A small class-conditioned image diffusion model, trained from scratch.
Training: muon at rate 0.0036, 34900 steps.
Rows from block 4, named by matrix and row number. Rows with one number belong to one neuron. Each number is 50 + 12 x the weight over its row's rms, rounded and kept within 0 to 99. All counts start at 0. After the name is the row's rms in percent of the matrix's.
# fc1: MLP up (model.blocks.4.mlp.fc1.weight, 384x192), inputs 48-95
# fc2: MLP down (model.blocks.4.mlp.fc2.weight, 192x384, transposed), outputs 48-95
fc1.246 090:54 38 52 47 40 26 57 50 65 52 51 22 46 09 48 30 55 45 63 44 52 59 57 22 44 39 34 82 53 30 54 65 54 43 42 49 45 45 44 44 44 42 48 55 31 51 66 67
fc2.246 106:46 63 46 53 71 83 83 51 44 54 54 40 65 28 44 59 45 41 56 77 65 47 53 71 56 36 48 45 51 25 50 59 45 48 50 44 53 53 57 46 57 60 46 59 74 48 60 74
fc1.247 137:51 17 42 35 54 45 32 46 33 58 41 59 59 49 78 44 54 34 52 60 60 44 59 42 39 57 56 61 40 71 48 51 54 64 50 67 44 37 36 51 30 38 48 47 47 66 23 61
fc2.247 115:51 50 68 51 54 44 11 49 59 53 31 68 44 46 43 53 38 45 54 56 46 36 53 45 58 47 48 56 65 59 68 44 59 70 45 44 46 42 60 57 47 42 55 55 48 48 33 54
fc1.248 101:52 36 49 44 58 45 60 99 54 91 56 49 25 38 44 58 50 41 55 45 52 61 28 49 54 56 64 47 49 54 57 51 46 54 58 54 51 47 50 42 36 39 48 66 55 43 53 38
fc2.248 093:43 56 44 64 46 47 51 93 54 86 47 50 70 38 54 32 43 41 51 49 51 45 34 43 61 50 45 44 63 55 49 45 77 54 56 51 39 48 48 70 45 42 48 68 41 52 57 46
fc1.249 134:58 30 53 43 45 27 55 41 48 55 50 52 62 45 46 50 60 48 35 49 49 38 48 27 53 57 52 68 66 41 51 57 55 45 66 23 56 45 55 29 14 70 51 63 38 52 46 47
fc2.249 108:28 73 68 42 57 59 46 42 58 56 26 44 40 46 62 36 51 40 41 49 57 53 46 64 60 47 53 46 61 50 50 57 42 41 69 24 55 54 44 58 48 75 37 43 31 59 55 43
fc1.250 104:34 45 50 47 51 63 64 61 56 45 71 48 39 52 47 55 53 40 65 58 49 23 43 47 31 49 60 47 46 74 63 45 67 27 49 54 59 34 46 43 51 59 49 38 58 53 44 32
fc2.250 105:52 47 77 49 63 43 62 56 60 45 42 33 40 57 64 44 57 46 56 25 53 75 42 58 40 44 48 61 45 66 27 45 60 29 67 58 65 64 48 47 56 46 44 32 28 58 55 54
fc1.251 157:45 43 52 54 48 32 68 52 55 51 56 44 43 48 26 50 50 39 70 53 51 44 58 41 56 50 52 71 37 53 42 46 60 69 55 51 48 49 65 86 41 44 51 53 60 67 44 46
fc2.251 121:42 45 44 45 63 49 35 49 41 55 42 33 51 49 49 44 51 56 69 38 50 68 67 50 62 53 47 38 59 53 43 67 41 43 55 52 57 71 43 36 48 54 46 36 46 57 33 42
fc1.252 092:58 40 60 36 51 50 66 47 43 58 55 54 30 38 35 70 72 55 35 45 47 57 51 54 32 10 49 67 61 66 46 50 60 53 48 71 48 44 36 31 61 60 43 60 61 43 49 48
fc2.252 085:40 41 52 67 53 51 44 51 58 54 49 44 53 48 53 31 47 45 43 61 60 43 29 32 57 25 52 24 43 71 44 56 54 75 39 57 43 74 53 68 47 63 30 60 48 37 31 46
fc1.253 102:70 49 57 70 77 35 49 53 49 37 69 37 31 28 60 53 70 51 35 42 41 59 52 46 51 86 60 47 64 67 50 40 46 42 27 39 54 59 56 55 41 47 47 30 40 75 72 44
fc2.253 106:44 44 59 14 40 62 30 52 55 42 55 37 53 39 40 32 36 54 52 48 61 56 53 57 44 86 49 50 41 68 63 72 41 31 22 47 59 39 55 68 45 29 33 35 64 60 83 56
fc1.254 090:52 59 59 51 44 41 60 56 38 45 22 32 43 23 43 36 53 49 54 51 51 56 48 62 56 65 68 43 35 51 48 49 34 46 59 46 52 50 55 55 46 52 60 52 66 55 47 45
fc2.254 101:46 39 33 55 37 52 65 54 51 44 40 33 53 32 54 62 38 42 62 47 49 26 51 54 48 70 44 59 49 44 56 47 42 55 33 33 61 54 68 56 62 52 47 54 71 64 46 33
fc1.255 120:21 62 52 50 48 46 62 49 50 50 44 66 41 48 70 50 59 63 50 74 48 69 50 47 55 39 57 64 49 42 50 25 56 42 45 65 68 56 54 53 38 52 45 53 60 46 50 80
fc2.255 135:46 56 60 51 71 49 86 50 56 51 73 61 41 51 49 50 49 38 43 48 55 66 61 40 61 59 42 38 44 40 50 66 31 49 57 56 54 61 32 59 52 52 47 51 53 68 50 75
fc1.256 102:63 51 51 62 49 51 39 64 49 41 54 57 45 66 36 53 62 47 31 58 50 62 48 34 51 37 43 45 33 64 41 54 76 57 32 54 53 59 41 55 43 38 51 45 31 68 53 69
fc2.256 111:44 55 33 25 54 51 50 60 58 39 60 58 51 65 43 36 40 52 31 52 57 43 46 59 51 51 50 45 77 59 59 55 48 49 35 54 34 43 41 54 53 34 48 51 49 79 42 49
fc1.257 084:66 44 57 36 34 48 19 52 66 53 47 56 41 32 37 59 50 43 46 57 59 50 64 49 49 34 77 50 46 47 36 34 50 40 65 26 48 44 51 44 62 66 51 48 61 53 67 34
fc2.257 076:47 76 52 59 74 61 33 50 43 50 57 43 59 38 37 36 61 45 42 42 63 24 65 37 56 51 91 52 49 58 52 52 57 45 34 35 59 41 53 56 70 46 40 74 46 55 62 38
fc1.258 112:42 35 65 67 27 56 51 51 45 61 54 22 40 30 61 58 30 47 45 53 60 54 57 29 62 53 61 50 53 63 30 75 51 35 68 50 44 45 55 73 56 38 34 54 34 52 71 64
fc2.258 116:70 60 51 26 51 54 47 53 48 57 62 35 58 45 37 44 63 68 41 68 63 33 50 65 47 48 52 61 39 58 46 33 43 32 80 47 47 35 33 44 48 46 50 54 52 31 59 45
fc1.259 139:47 32 50 36 70 42 57 51 46 52 48 34 43 57 45 41 47 66 55 46 49 66 52 47 50 76 48 45 42 58 69 41 61 59 53 48 59 42 31 69 69 49 47 36 56 42 56 64
fc2.259 107:44 46 09 51 58 55 30 49 35 53 49 16 44 52 46 59 65 57 46 45 38 46 47 47 14 65 52 37 54 67 50 88 28 62 65 49 74 52 53 37 41 39 45 26 52 59 54 50
fc1.260 082:24 49 43 64 50 64 56 00 49 35 48 39 72 37 54 36 60 48 40 52 49 58 54 56 34 50 56 50 53 39 44 60 63 44 38 43 49 57 45 64 63 46 58 42 42 53 60 48
fc2.260 088:62 41 20 23 54 28 59 16 49 35 57 51 41 43 44 55 42 58 52 60 36 67 52 33 49 51 46 61 53 33 59 53 37 48 60 44 42 49 50 37 62 43 60 44 42 39 56 43
fc1.261 087:56 44 51 42 60 52 57 63 55 22 49 45 64 36 67 45 51 58 47 36 44 36 54 52 51 47 51 41 59 37 36 38 43 48 41 44 56 36 40 44 42 65 38 52 55 42 51 49
fc2.261 091:46 53 32 60 64 34 62 58 40 30 51 51 47 33 52 52 42 63 42 59 48 71 53 59 67 48 48 47 50 53 70 58 36 52 30 42 46 36 41 28 40 65 43 74 73 29 49 50
fc1.262 099:27 59 57 44 58 53 48 47 61 66 61 66 36 70 53 51 41 50 34 61 52 45 60 50 73 66 47 58 20 61 53 60 36 27 61 54 69 48 59 46 59 50 54 34 48 56 45 62
fc2.262 091:64 58 37 53 53 37 60 48 39 62 56 56 46 68 39 36 48 52 30 46 40 43 59 39 60 57 52 61 69 58 47 48 58 55 51 49 38 38 56 39 28 62 59 46 39 82 47 34
fc1.263 091:53 76 59 48 67 47 48 50 38 50 58 55 41 65 75 35 40 53 72 57 49 30 23 38 61 63 41 39 41 49 43 46 56 67 60 53 49 59 36 39 53 54 54 61 51 46 60 64
fc2.263 114:45 37 43 45 42 65 52 50 64 54 62 51 40 59 30 48 65 55 69 64 63 51 26 53 40 55 57 54 52 45 45 58 51 61 72 47 46 63 43 51 59 63 50 55 40 51 68 52
fc1.264 095:40 50 55 62 62 55 53 43 35 79 39 47 25 50 56 55 44 54 43 25 53 56 61 53 57 35 54 48 45 47 34 43 49 57 47 66 55 52 50 49 59 41 53 51 49 31 56 42
fc2.264 089:76 46 52 52 47 39 58 47 61 74 51 57 57 48 46 44 65 44 49 38 44 50 50 39 67 50 52 61 59 57 51 60 63 73 46 62 33 56 53 38 53 55 62 69 61 45 51 50
fc1.265 092:56 80 59 47 54 49 42 51 39 45 55 29 49 77 54 96 33 64 62 41 48 44 50 51 24 58 61 45 36 70 37 53 55 61 53 61 48 48 61 48 46 61 56 55 54 60 47 63
fc2.265 095:52 51 73 55 39 64 48 50 56 51 40 26 69 69 64 11 64 46 51 42 64 61 53 50 12 54 49 44 47 62 70 54 36 30 43 68 61 59 42 56 29 45 25 61 33 50 50 41
fc1.266 155:18 50 65 50 53 52 34 52 32 52 31 37 50 56 52 62 56 50 64 39 53 43 42 56 49 48 55 53 84 49 59 84 55 48 42 47 55 77 59 55 48 62 44 57 45 57 55 48
fc2.266 130:69 50 87 51 53 51 47 51 48 47 61 09 45 53 52 48 47 51 52 27 56 49 50 34 47 56 53 51 40 55 46 16 49 56 39 53 82 42 58 69 66 58 42 50 54 50 53 47
fc1.267 107:40 53 53 26 53 44 57 77 60 57 40 44 59 34 47 51 50 46 35 57 55 62 54 43 40 59 37 29 56 52 42 59 43 49 36 68 57 64 43 50 42 58 45 71 57 51 55 58
fc2.267 114:59 57 47 87 49 56 67 70 41 56 46 41 42 38 63 46 43 50 49 56 47 48 52 58 67 65 55 66 47 54 48 47 54 38 35 81 46 40 45 44 46 52 53 61 38 62 63 58
fc1.268 085:59 38 41 71 68 47 80 40 43 30 70 50 45 35 51 45 35 37 53 60 50 58 41 70 64 80 36 36 39 52 51 48 38 54 55 62 53 48 34 39 48 55 45 57 62 17 23 60
fc2.268 084:39 45 63 28 47 96 51 42 68 37 58 51 34 42 32 47 74 58 45 27 57 48 60 47 69 68 32 54 39 56 50 30 37 44 45 45 39 56 49 76 61 65 62 44 41 31 31 37
fc1.269 084:41 45 49 49 58 69 49 54 35 88 51 58 65 35 70 51 53 46 42 64 51 61 44 65 65 44 60 40 42 59 49 39 48 57 60 44 52 54 63 66 63 56 49 63 46 36 61 53
fc2.269 079:52 46 45 59 51 31 74 50 47 79 34 59 48 40 36 30 52 68 33 44 42 47 49 45 35 39 32 60 51 43 53 58 63 60 63 40 52 47 57 37 58 60 72 55 47 27 57 41
fc1.270 096:46 62 58 72 43 31 62 99 50 84 45 54 53 47 66 46 55 42 50 60 48 46 49 36 42 56 41 65 43 32 43 53 32 53 53 39 57 51 48 48 51 52 51 66 58 67 54 71
fc2.270 094:51 58 51 22 41 58 55 92 57 81 61 49 34 46 35 47 37 30 59 51 50 47 50 69 60 61 59 36 47 53 59 45 36 57 41 32 42 57 54 35 46 33 35 60 28 62 57 59
fc1.271 088:18 57 50 53 63 64 57 22 58 80 53 39 47 95 53 49 64 50 30 55 44 53 56 54 46 46 49 39 47 45 53 39 54 50 62 45 45 53 37 59 43 56 51 65 22 43 47 37
fc2.271 096:69 43 45 52 38 08 54 29 49 75 58 39 49 88 43 42 47 47 24 31 53 39 50 45 54 30 54 65 53 47 49 56 52 58 69 44 50 54 42 39 47 40 47 55 77 36 52 67
fc1.272 085:47 53 46 43 41 52 54 41 58 35 59 53 67 53 73 47 58 53 59 47 45 43 65 23 31 27 53 42 53 53 54 53 51 66 51 46 56 37 55 67 49 38 51 54 77 46 61 21
fc2.272 089:50 54 52 60 50 45 48 45 49 36 62 50 24 53 33 47 37 36 70 54 50 71 58 61 39 20 52 59 53 54 49 44 66 48 47 36 53 28 63 25 34 38 43 51 35 49 67 65
fc1.273 085:37 53 60 43 46 62 40 44 43 66 32 46 12 59 44 54 30 56 29 58 61 52 58 73 54 59 42 50 34 25 40 50 52 57 63 72 68 53 54 47 47 42 50 39 57 49 54 56
fc2.273 082:56 38 43 66 51 45 61 50 51 58 38 47 53 54 60 49 71 48 29 49 39 41 50 31 59 69 56 51 61 26 42 45 46 80 61 55 46 66 69 50 61 48 35 33 58 50 57 46
fc1.274 117:54 50 56 48 29 40 57 43 50 50 34 44 30 61 39 47 41 31 34 64 52 57 61 59 47 64 52 47 44 45 24 40 55 57 39 55 50 47 46 30 86 37 51 37 61 36 37 58
fc2.274 116:35 56 69 54 61 41 56 50 48 47 14 40 43 52 40 53 62 39 44 65 52 41 64 44 51 60 54 45 65 52 58 52 50 69 31 58 67 71 54 48 63 40 47 44 59 55 33 47
fc1.275 144:49 49 31 45 46 40 62 46 55 50 30 67 54 45 51 52 40 40 51 47 99 51 55 49 29 58 52 48 44 47 54 87 41 51 45 56 50 25 47 46 41 50 53 52 53 55 39 45
fc2.275 126:46 38 57 57 79 48 60 50 42 52 50 99 49 48 70 53 49 43 58 55 47 50 56 53 56 45 53 59 50 53 45 12 58 46 56 79 64 52 43 45 42 51 65 43 46 43 53 76
fc1.276 088:50 58 54 42 33 45 22 86 59 58 57 59 99 46 47 39 52 47 62 55 59 53 54 68 65 54 51 37 73 60 64 54 54 68 48 57 57 65 42 54 39 48 52 64 49 53 48 50
fc2.276 091:33 52 52 40 77 48 51 76 37 56 56 51 16 48 48 50 42 43 59 54 40 34 48 47 49 46 47 61 43 41 38 63 57 56 39 47 61 51 49 40 52 45 46 68 68 46 42 53
fc1.277 103:85 40 41 43 26 27 59 52 49 39 50 42 44 32 41 59 60 74 68 44 50 57 44 45 49 54 43 61 53 65 41 32 36 39 67 40 57 33 54 43 68 41 47 32 44 56 68 52
fc2.277 097:39 65 37 61 77 62 59 52 54 39 49 39 55 42 68 38 41 58 59 47 61 33 68 73 61 69 48 38 58 56 56 71 67 55 53 58 68 59 61 55 54 34 35 49 64 45 78 60
fc1.278 085:45 26 50 47 53 49 68 54 62 41 28 53 52 59 16 47 33 54 49 55 46 46 68 61 64 32 57 66 55 50 47 59 48 69 48 32 56 55 43 58 48 32 50 48 45 33 55 56
fc2.278 082:49 59 51 56 51 63 50 52 45 46 41 52 60 51 60 42 59 62 56 46 47 54 64 46 50 31 60 36 45 49 56 53 66 43 40 29 45 52 40 40 39 27 50 37 73 41 45 64
fc1.279 086:51 65 52 67 34 48 57 67 62 81 43 50 67 42 42 66 41 40 36 39 58 13 56 52 57 78 38 51 67 38 71 46 44 45 27 55 59 62 58 46 35 44 59 55 49 56 34 45
fc2.279 081:41 45 41 28 59 43 71 62 43 80 54 56 26 38 60 44 60 44 43 41 42 65 63 52 55 69 54 40 42 47 41 53 38 46 36 47 38 42 60 38 33 49 38 65 68 57 48 61
fc1.280 107:43 39 54 54 55 78 36 53 64 48 49 48 41 19 44 45 38 72 69 75 50 53 48 53 48 49 28 47 55 74 53 45 56 48 69 63 58 60 63 38 57 51 48 61 45 32 49 62
fc2.280 115:55 46 65 45 54 25 64 53 36 44 54 56 47 32 41 43 52 52 60 55 46 41 42 41 78 63 54 56 57 82 50 42 60 63 55 56 54 64 60 46 45 48 55 59 68 28 55 52
fc1.281 091:55 63 60 43 59 43 50 76 38 41 56 60 38 52 49 38 53 45 37 37 56 65 42 37 41 51 51 63 68 38 51 31 62 69 58 69 70 59 70 60 50 43 56 58 61 57 42 41
fc2.281 084:56 48 51 71 45 45 52 69 43 34 48 55 55 43 56 50 33 49 38 43 42 42 42 52 43 61 44 38 39 18 41 61 58 32 65 68 61 47 69 51 56 56 50 45 12 63 36 30
fc1.282 094:43 46 46 48 58 47 45 33 54 30 50 58 44 44 52 63 47 35 57 48 49 67 55 56 50 41 54 46 33 39 72 41 36 77 69 33 49 72 56 51 59 66 50 67 66 50 61 31
fc2.282 095:55 50 36 57 44 62 62 41 42 41 54 35 68 47 59 42 56 32 64 46 48 58 59 57 66 43 57 41 44 38 33 59 57 77 59 36 31 57 54 47 32 54 37 62 30 55 49 42
fc1.283 089:67 68 50 64 43 38 30 41 43 64 57 54 36 42 69 50 69 48 35 53 46 23 41 46 48 37 67 49 21 37 32 61 73 74 37 50 51 28 51 41 44 61 52 44 71 51 65 57
fc2.283 086:35 43 60 36 58 53 42 40 62 63 37 53 50 50 41 51 37 46 46 69 52 69 42 45 67 35 61 38 63 48 72 37 55 61 46 50 39 48 54 72 53 40 57 44 25 49 66 52
fc1.284 098:68 36 45 37 38 33 37 45 35 42 41 40 61 63 33 44 63 52 56 56 57 58 48 59 54 50 69 48 44 49 54 63 45 45 56 66 47 42 63 51 40 33 51 62 71 69 45 54
fc2.284 095:51 57 42 67 62 70 66 48 56 44 61 27 47 62 57 53 41 66 68 42 65 51 39 44 59 59 47 33 42 43 60 32 49 28 75 76 41 34 44 71 40 34 66 43 27 66 38 40
fc1.285 091:40 25 60 39 47 75 66 77 41 48 53 50 44 67 55 51 61 50 41 51 44 59 44 70 50 43 43 53 59 50 57 43 67 35 46 64 48 47 40 50 39 39 46 63 47 74 58 41
fc2.285 091:41 57 54 57 35 22 47 67 64 52 53 42 69 63 39 54 30 27 67 39 28 47 33 33 43 39 53 60 53 58 49 52 37 32 53 50 51 48 46 37 59 41 44 48 43 73 44 49
fc1.286 096:63 54 47 40 34 48 46 29 38 74 48 50 35 38 59 27 51 56 81 53 41 53 48 42 46 39 55 53 50 50 45 57 42 64 35 51 54 49 47 48 58 31 48 45 56 65 46 53
fc2.286 101:36 52 53 55 65 56 58 33 53 71 46 51 54 38 54 53 44 57 73 48 35 48 50 58 65 32 51 48 51 50 63 45 55 68 29 49 37 48 48 65 38 34 56 50 38 69 54 63
fc1.287 093:59 48 39 44 51 35 48 58 55 44 65 43 28 44 53 35 63 71 58 49 50 51 54 58 36 57 48 51 46 57 30 33 50 49 45 38 52 72 36 50 51 40 48 49 75 60 49 58
fc2.287 104:28 32 70 53 55 56 45 53 55 50 30 33 55 44 36 48 64 48 62 39 42 62 62 53 41 38 40 44 60 53 47 82 41 63 26 40 57 59 62 33 61 47 34 53 50 65 49 18
fc1.288 095:54 65 48 47 41 66 49 66 53 41 40 24 46 46 61 52 42 43 84 61 49 59 45 61 48 54 35 51 55 42 81 54 58 53 47 49 48 52 45 64 44 62 45 49 59 65 31 35
fc2.288 106:61 41 39 56 47 18 35 60 56 39 38 45 52 39 55 54 52 53 78 51 42 50 56 41 58 56 58 50 62 55 20 49 45 66 30 64 41 42 46 48 56 79 53 68 50 59 39 46
fc1.289 155:35 70 55 58 51 69 55 57 49 47 57 54 30 56 61 44 28 46 53 49 52 73 56 57 55 43 49 31 39 56 50 52 54 67 37 59 54 56 41 80 71 25 52 38 47 55 35 64
fc2.289 123:56 65 81 52 54 40 37 54 50 50 29 43 50 50 32 48 65 39 50 64 51 32 64 39 72 50 48 49 60 62 60 64 50 59 40 65 46 44 38 38 43 36 54 52 36 71 51 46
fc1.290 087:55 54 81 54 43 46 49 41 68 48 55 60 32 40 61 42 51 71 51 63 54 41 55 57 43 61 55 59 47 59 41 59 64 47 39 54 42 52 57 46 54 47 44 53 52 60 61 58
fc2.290 090:58 50 66 42 63 53 48 41 50 48 39 48 61 48 45 47 41 62 35 64 47 63 51 52 55 55 52 45 48 53 38 45 51 59 48 55 52 68 50 65 51 56 34 59 58 66 53 53
fc1.291 085:62 55 54 67 52 51 70 51 31 39 30 53 49 58 42 53 59 41 77 73 57 35 52 45 47 45 28 45 66 53 55 40 36 55 54 63 57 59 47 68 40 43 47 53 47 65 59 50
fc2.291 079:55 34 54 20 41 35 56 50 64 43 53 51 46 58 46 37 43 29 79 64 49 74 54 57 54 32 35 60 32 51 38 40 49 45 70 67 43 54 41 35 50 46 61 57 73 51 61 56
fc1.292 084:45 33 48 33 32 51 72 40 58 46 47 51 31 43 30 49 41 40 15 45 56 60 33 58 31 32 40 64 41 54 31 49 65 50 57 63 36 55 60 53 41 42 53 54 56 51 33 73
fc2.292 080:58 56 39 62 54 52 71 43 40 48 58 33 51 44 68 51 65 50 23 40 50 52 45 62 69 29 26 44 57 57 68 46 49 48 60 51 43 49 51 62 45 50 64 35 47 58 42 58
fc1.293 097:41 47 44 52 43 58 50 36 47 58 46 62 64 77 68 53 66 40 54 62 48 68 48 57 46 36 39 30 60 42 61 52 72 52 38 30 56 37 44 58 40 56 53 47 75 52 65 52
fc2.293 100:53 58 32 42 66 42 53 42 45 59 46 49 36 65 47 50 44 38 47 64 34 50 47 44 23 39 51 59 52 42 29 57 41 39 52 21 53 64 53 40 42 56 49 31 34 54 61 49
fc1.294 125:47 27 54 47 49 68 49 53 34 49 70 38 59 32 60 38 26 43 45 42 51 69 45 28 52 47 34 46 47 43 33 55 48 14 68 52 39 32 43 56 63 46 49 52 56 50 44 36
fc2.294 116:44 65 80 47 51 29 60 51 66 47 45 35 51 46 52 73 68 37 34 38 67 42 60 65 70 54 53 53 50 38 49 21 63 32 68 41 51 48 56 56 81 40 47 61 40 51 36 51
fc1.295 099:47 35 48 46 51 23 57 46 44 39 54 53 31 75 57 74 25 52 63 37 52 59 50 63 58 53 36 44 65 36 44 52 48 44 63 54 45 47 46 49 45 40 43 60 46 47 57 48
fc2.295 092:54 46 33 50 52 73 58 47 38 41 52 47 52 68 56 22 75 42 44 40 50 31 54 44 63 64 41 44 43 46 56 50 22 56 55 48 39 51 43 42 49 30 54 56 61 47 64 52
fc1.296 107:40 33 71 51 64 53 42 54 40 71 48 52 56 55 70 60 50 45 86 40 51 43 63 62 43 55 52 38 43 51 64 34 55 55 57 49 58 61 56 46 56 59 52 47 43 42 60 47
fc2.296 105:54 51 53 57 42 56 41 52 51 70 48 56 46 50 40 40 47 49 61 30 49 54 53 38 43 65 58 46 57 53 39 57 41 55 52 51 53 62 37 35 45 37 55 37 56 43 57 49
fc1.297 115:53 40 25 51 52 57 73 50 40 49 55 40 57 52 57 41 48 38 49 54 10 85 60 40 28 53 48 55 48 56 45 80 36 55 53 55 53 55 50 42 30 49 52 57 53 54 49 57
fc2.297 112:37 42 63 60 68 46 62 50 43 55 42 65 60 48 59 41 48 44 75 29 63 43 64 57 60 33 48 52 50 60 54 67 63 26 59 81 57 75 48 54 51 57 41 44 49 33 58 47
fc1.298 149:36 47 50 50 66 56 56 52 61 44 47 37 48 47 46 52 74 58 50 76 59 60 50 48 79 36 49 52 25 30 61 50 59 49 51 45 54 51 42 33 54 43 42 34 54 50 61 51
fc2.298 118:59 56 55 51 53 33 52 51 43 49 46 18 51 51 56 43 36 54 60 64 44 50 64 54 44 43 44 34 67 39 32 65 51 52 40 55 57 48 51 60 49 47 34 29 48 55 46 60
fc1.299 098:45 33 35 41 48 49 53 47 56 51 32 51 54 63 68 57 40 52 39 44 45 59 63 64 32 65 40 67 40 52 55 31 51 36 43 71 59 60 42 64 62 56 51 37 52 49 67 75
fc2.299 114:66 62 53 60 66 58 42 47 38 52 45 49 35 55 37 44 49 38 42 47 64 64 58 39 21 73 53 48 70 57 47 50 29 31 49 74 41 50 31 40 60 52 42 36 26 53 66 63
fc1.300 088:38 57 64 52 47 64 64 52 65 40 28 33 35 45 45 61 54 67 48 37 55 70 64 51 71 59 47 47 63 41 67 33 32 52 47 59 52 65 57 51 37 54 51 68 77 51 44 61
fc2.300 114:40 57 85 63 49 51 59 53 66 44 18 57 35 51 56 45 42 64 47 25 64 53 69 49 61 46 57 38 52 43 35 31 55 61 35 67 62 46 60 52 49 38 56 63 44 69 36 64
fc1.301 104:26 47 50 27 39 18 45 25 67 61 44 44 41 40 54 41 18 52 55 51 42 22 58 39 52 37 62 34 76 43 51 51 49 64 47 47 54 45 63 42 57 51 44 63 56 49 46 53
fc2.301 103:66 66 43 68 59 80 64 34 28 60 44 46 43 41 48 53 84 58 60 37 52 85 58 53 57 31 55 56 31 48 45 48 49 61 53 48 42 46 68 50 41 46 44 56 29 55 49 44
fc1.302 090:51 44 49 40 58 52 35 48 47 54 34 63 41 31 38 29 52 44 54 43 53 56 32 88 58 60 58 65 45 59 52 48 66 43 56 58 61 52 25 61 49 55 55 38 40 44 71 46
fc2.302 090:61 57 45 50 53 35 50 46 67 52 37 54 65 41 52 46 49 69 63 42 53 30 51 25 56 58 21 34 56 49 41 52 40 52 49 51 50 41 22 52 63 53 49 41 50 23 60 45
fc1.303 084:45 44 51 46 49 37 55 43 54 65 36 36 65 63 45 59 57 54 70 58 49 37 51 32 59 22 55 50 57 68 39 54 69 59 61 44 41 40 50 49 43 46 37 61 34 33 67 57
fc2.303 085:47 45 32 57 52 57 58 45 47 59 48 43 33 57 50 45 29 53 63 52 54 62 47 67 53 36 46 44 56 57 52 73 68 44 70 52 45 57 36 47 37 46 38 36 62 48 56 49
fc1.304 086:36 37 44 61 63 46 40 36 50 17 61 67 47 39 66 42 20 36 59 47 55 50 45 58 53 37 54 54 39 48 35 46 44 54 59 29 56 69 23 48 46 47 42 34 73 44 40 52
fc2.304 089:56 61 55 34 36 59 60 41 46 25 69 58 71 38 45 58 63 44 65 55 68 42 48 44 35 29 51 64 46 49 58 42 50 73 45 34 30 60 32 54 44 41 41 47 55 43 54 53
fc1.305 108:34 63 51 76 42 40 45 63 65 27 49 51 38 55 71 44 42 55 38 31 51 60 52 55 49 44 54 38 40 46 28 66 55 58 63 34 50 51 50 47 21 40 44 65 74 73 56 44
fc2.305 106:71 66 50 16 51 56 46 63 38 28 67 46 66 53 53 46 40 57 45 43 54 53 54 43 53 34 45 51 67 44 79 44 57 44 78 34 51 44 43 53 50 39 44 68 22 65 65 55
fc1.306 106:78 59 57 63 51 58 63 54 65 55 45 59 51 37 34 73 35 43 61 31 51 30 39 37 46 56 57 40 30 64 53 42 72 43 51 40 38 59 42 61 40 61 44 66 58 64 51 60
fc2.306 125:42 54 56 36 47 37 75 51 32 56 31 55 71 43 55 34 58 44 81 35 50 81 45 76 62 51 42 85 44 57 50 52 45 25 38 48 37 50 49 73 46 45 51 76 44 47 54 60
fc1.307 117:41 75 52 53 43 59 49 51 38 52 45 67 47 52 39 48 54 93 36 59 71 67 46 43 59 48 53 48 49 38 47 15 52 50 66 49 37 74 58 50 48 61 50 50 48 38 45 52
fc2.307 141:48 43 41 55 63 55 26 51 30 54 50 52 55 43 62 43 45 70 64 55 58 46 66 62 13 44 49 60 45 45 61 85 41 35 49 67 41 60 46 60 50 56 65 48 47 44 58 51
fc1.308 100:50 60 50 53 36 66 40 48 38 47 52 23 48 55 59 49 38 46 59 52 52 62 58 41 67 61 54 50 48 42 61 05 42 52 45 66 42 20 49 55 43 47 53 50 54 53 56 68
fc2.308 105:46 35 56 61 79 45 44 49 54 49 38 72 40 50 70 64 49 39 49 48 20 56 53 42 16 53 49 60 51 44 53 49 35 52 54 47 26 24 46 37 49 44 32 54 50 55 72 48
fc1.309 080:59 41 42 54 59 61 53 47 39 70 62 61 62 72 59 47 62 64 47 33 61 59 55 27 56 52 50 54 56 47 53 55 60 70 49 37 56 41 49 62 37 40 51 46 40 47 44 40
fc2.309 072:29 37 41 61 51 58 70 47 51 67 52 43 47 64 47 62 40 48 50 57 47 56 43 55 46 55 43 54 48 29 45 70 45 58 53 46 60 55 50 34 41 45 42 44 64 40 54 50
fc1.310 100:56 58 54 69 39 54 54 43 59 64 59 44 46 69 51 40 34 40 39 37 50 58 36 62 53 47 58 27 69 43 53 39 48 53 38 41 52 55 30 44 46 53 48 57 54 45 31 76
fc2.310 110:42 40 18 41 76 43 72 45 27 55 58 48 37 56 43 46 50 68 38 23 61 29 42 55 26 52 50 61 56 65 31 65 33 50 36 48 58 44 52 26 74 42 53 42 64 55 45 52
fc1.311 095:56 53 50 41 46 42 27 55 31 62 65 63 42 46 46 64 55 78 53 71 57 44 54 65 41 51 42 67 33 66 31 70 64 56 62 27 41 37 52 59 54 36 39 36 45 60 50 54
fc2.311 100:46 31 50 60 47 64 30 52 71 57 67 61 32 44 62 39 50 56 45 69 57 52 49 43 30 46 65 50 62 63 74 22 58 55 61 36 64 35 64 52 42 33 54 56 40 50 46 43
fc1.312 167:54 57 60 60 45 39 69 51 35 37 35 56 45 62 38 37 39 72 53 44 49 43 45 32 71 41 55 48 68 24 66 57 65 54 58 49 45 45 36 64 40 74 49 56 57 34 71 56
fc2.312 099:42 51 70 50 37 54 25 51 42 46 41 52 55 55 60 48 57 44 55 51 67 41 56 61 47 49 54 37 52 41 48 26 43 51 40 68 58 62 41 48 51 51 45 54 58 44 54 49
fc1.313 097:33 38 41 69 33 63 55 57 39 41 59 24 48 65 55 62 54 62 50 55 41 53 27 42 47 51 38 45 37 67 44 48 59 53 49 58 42 56 67 35 67 73 46 44 52 43 27 54
fc2.313 096:62 60 48 30 49 52 47 54 32 48 42 28 59 63 62 47 47 75 36 52 45 47 29 56 55 64 52 52 48 66 66 41 37 44 60 64 43 42 44 73 44 59 65 35 51 53 36 49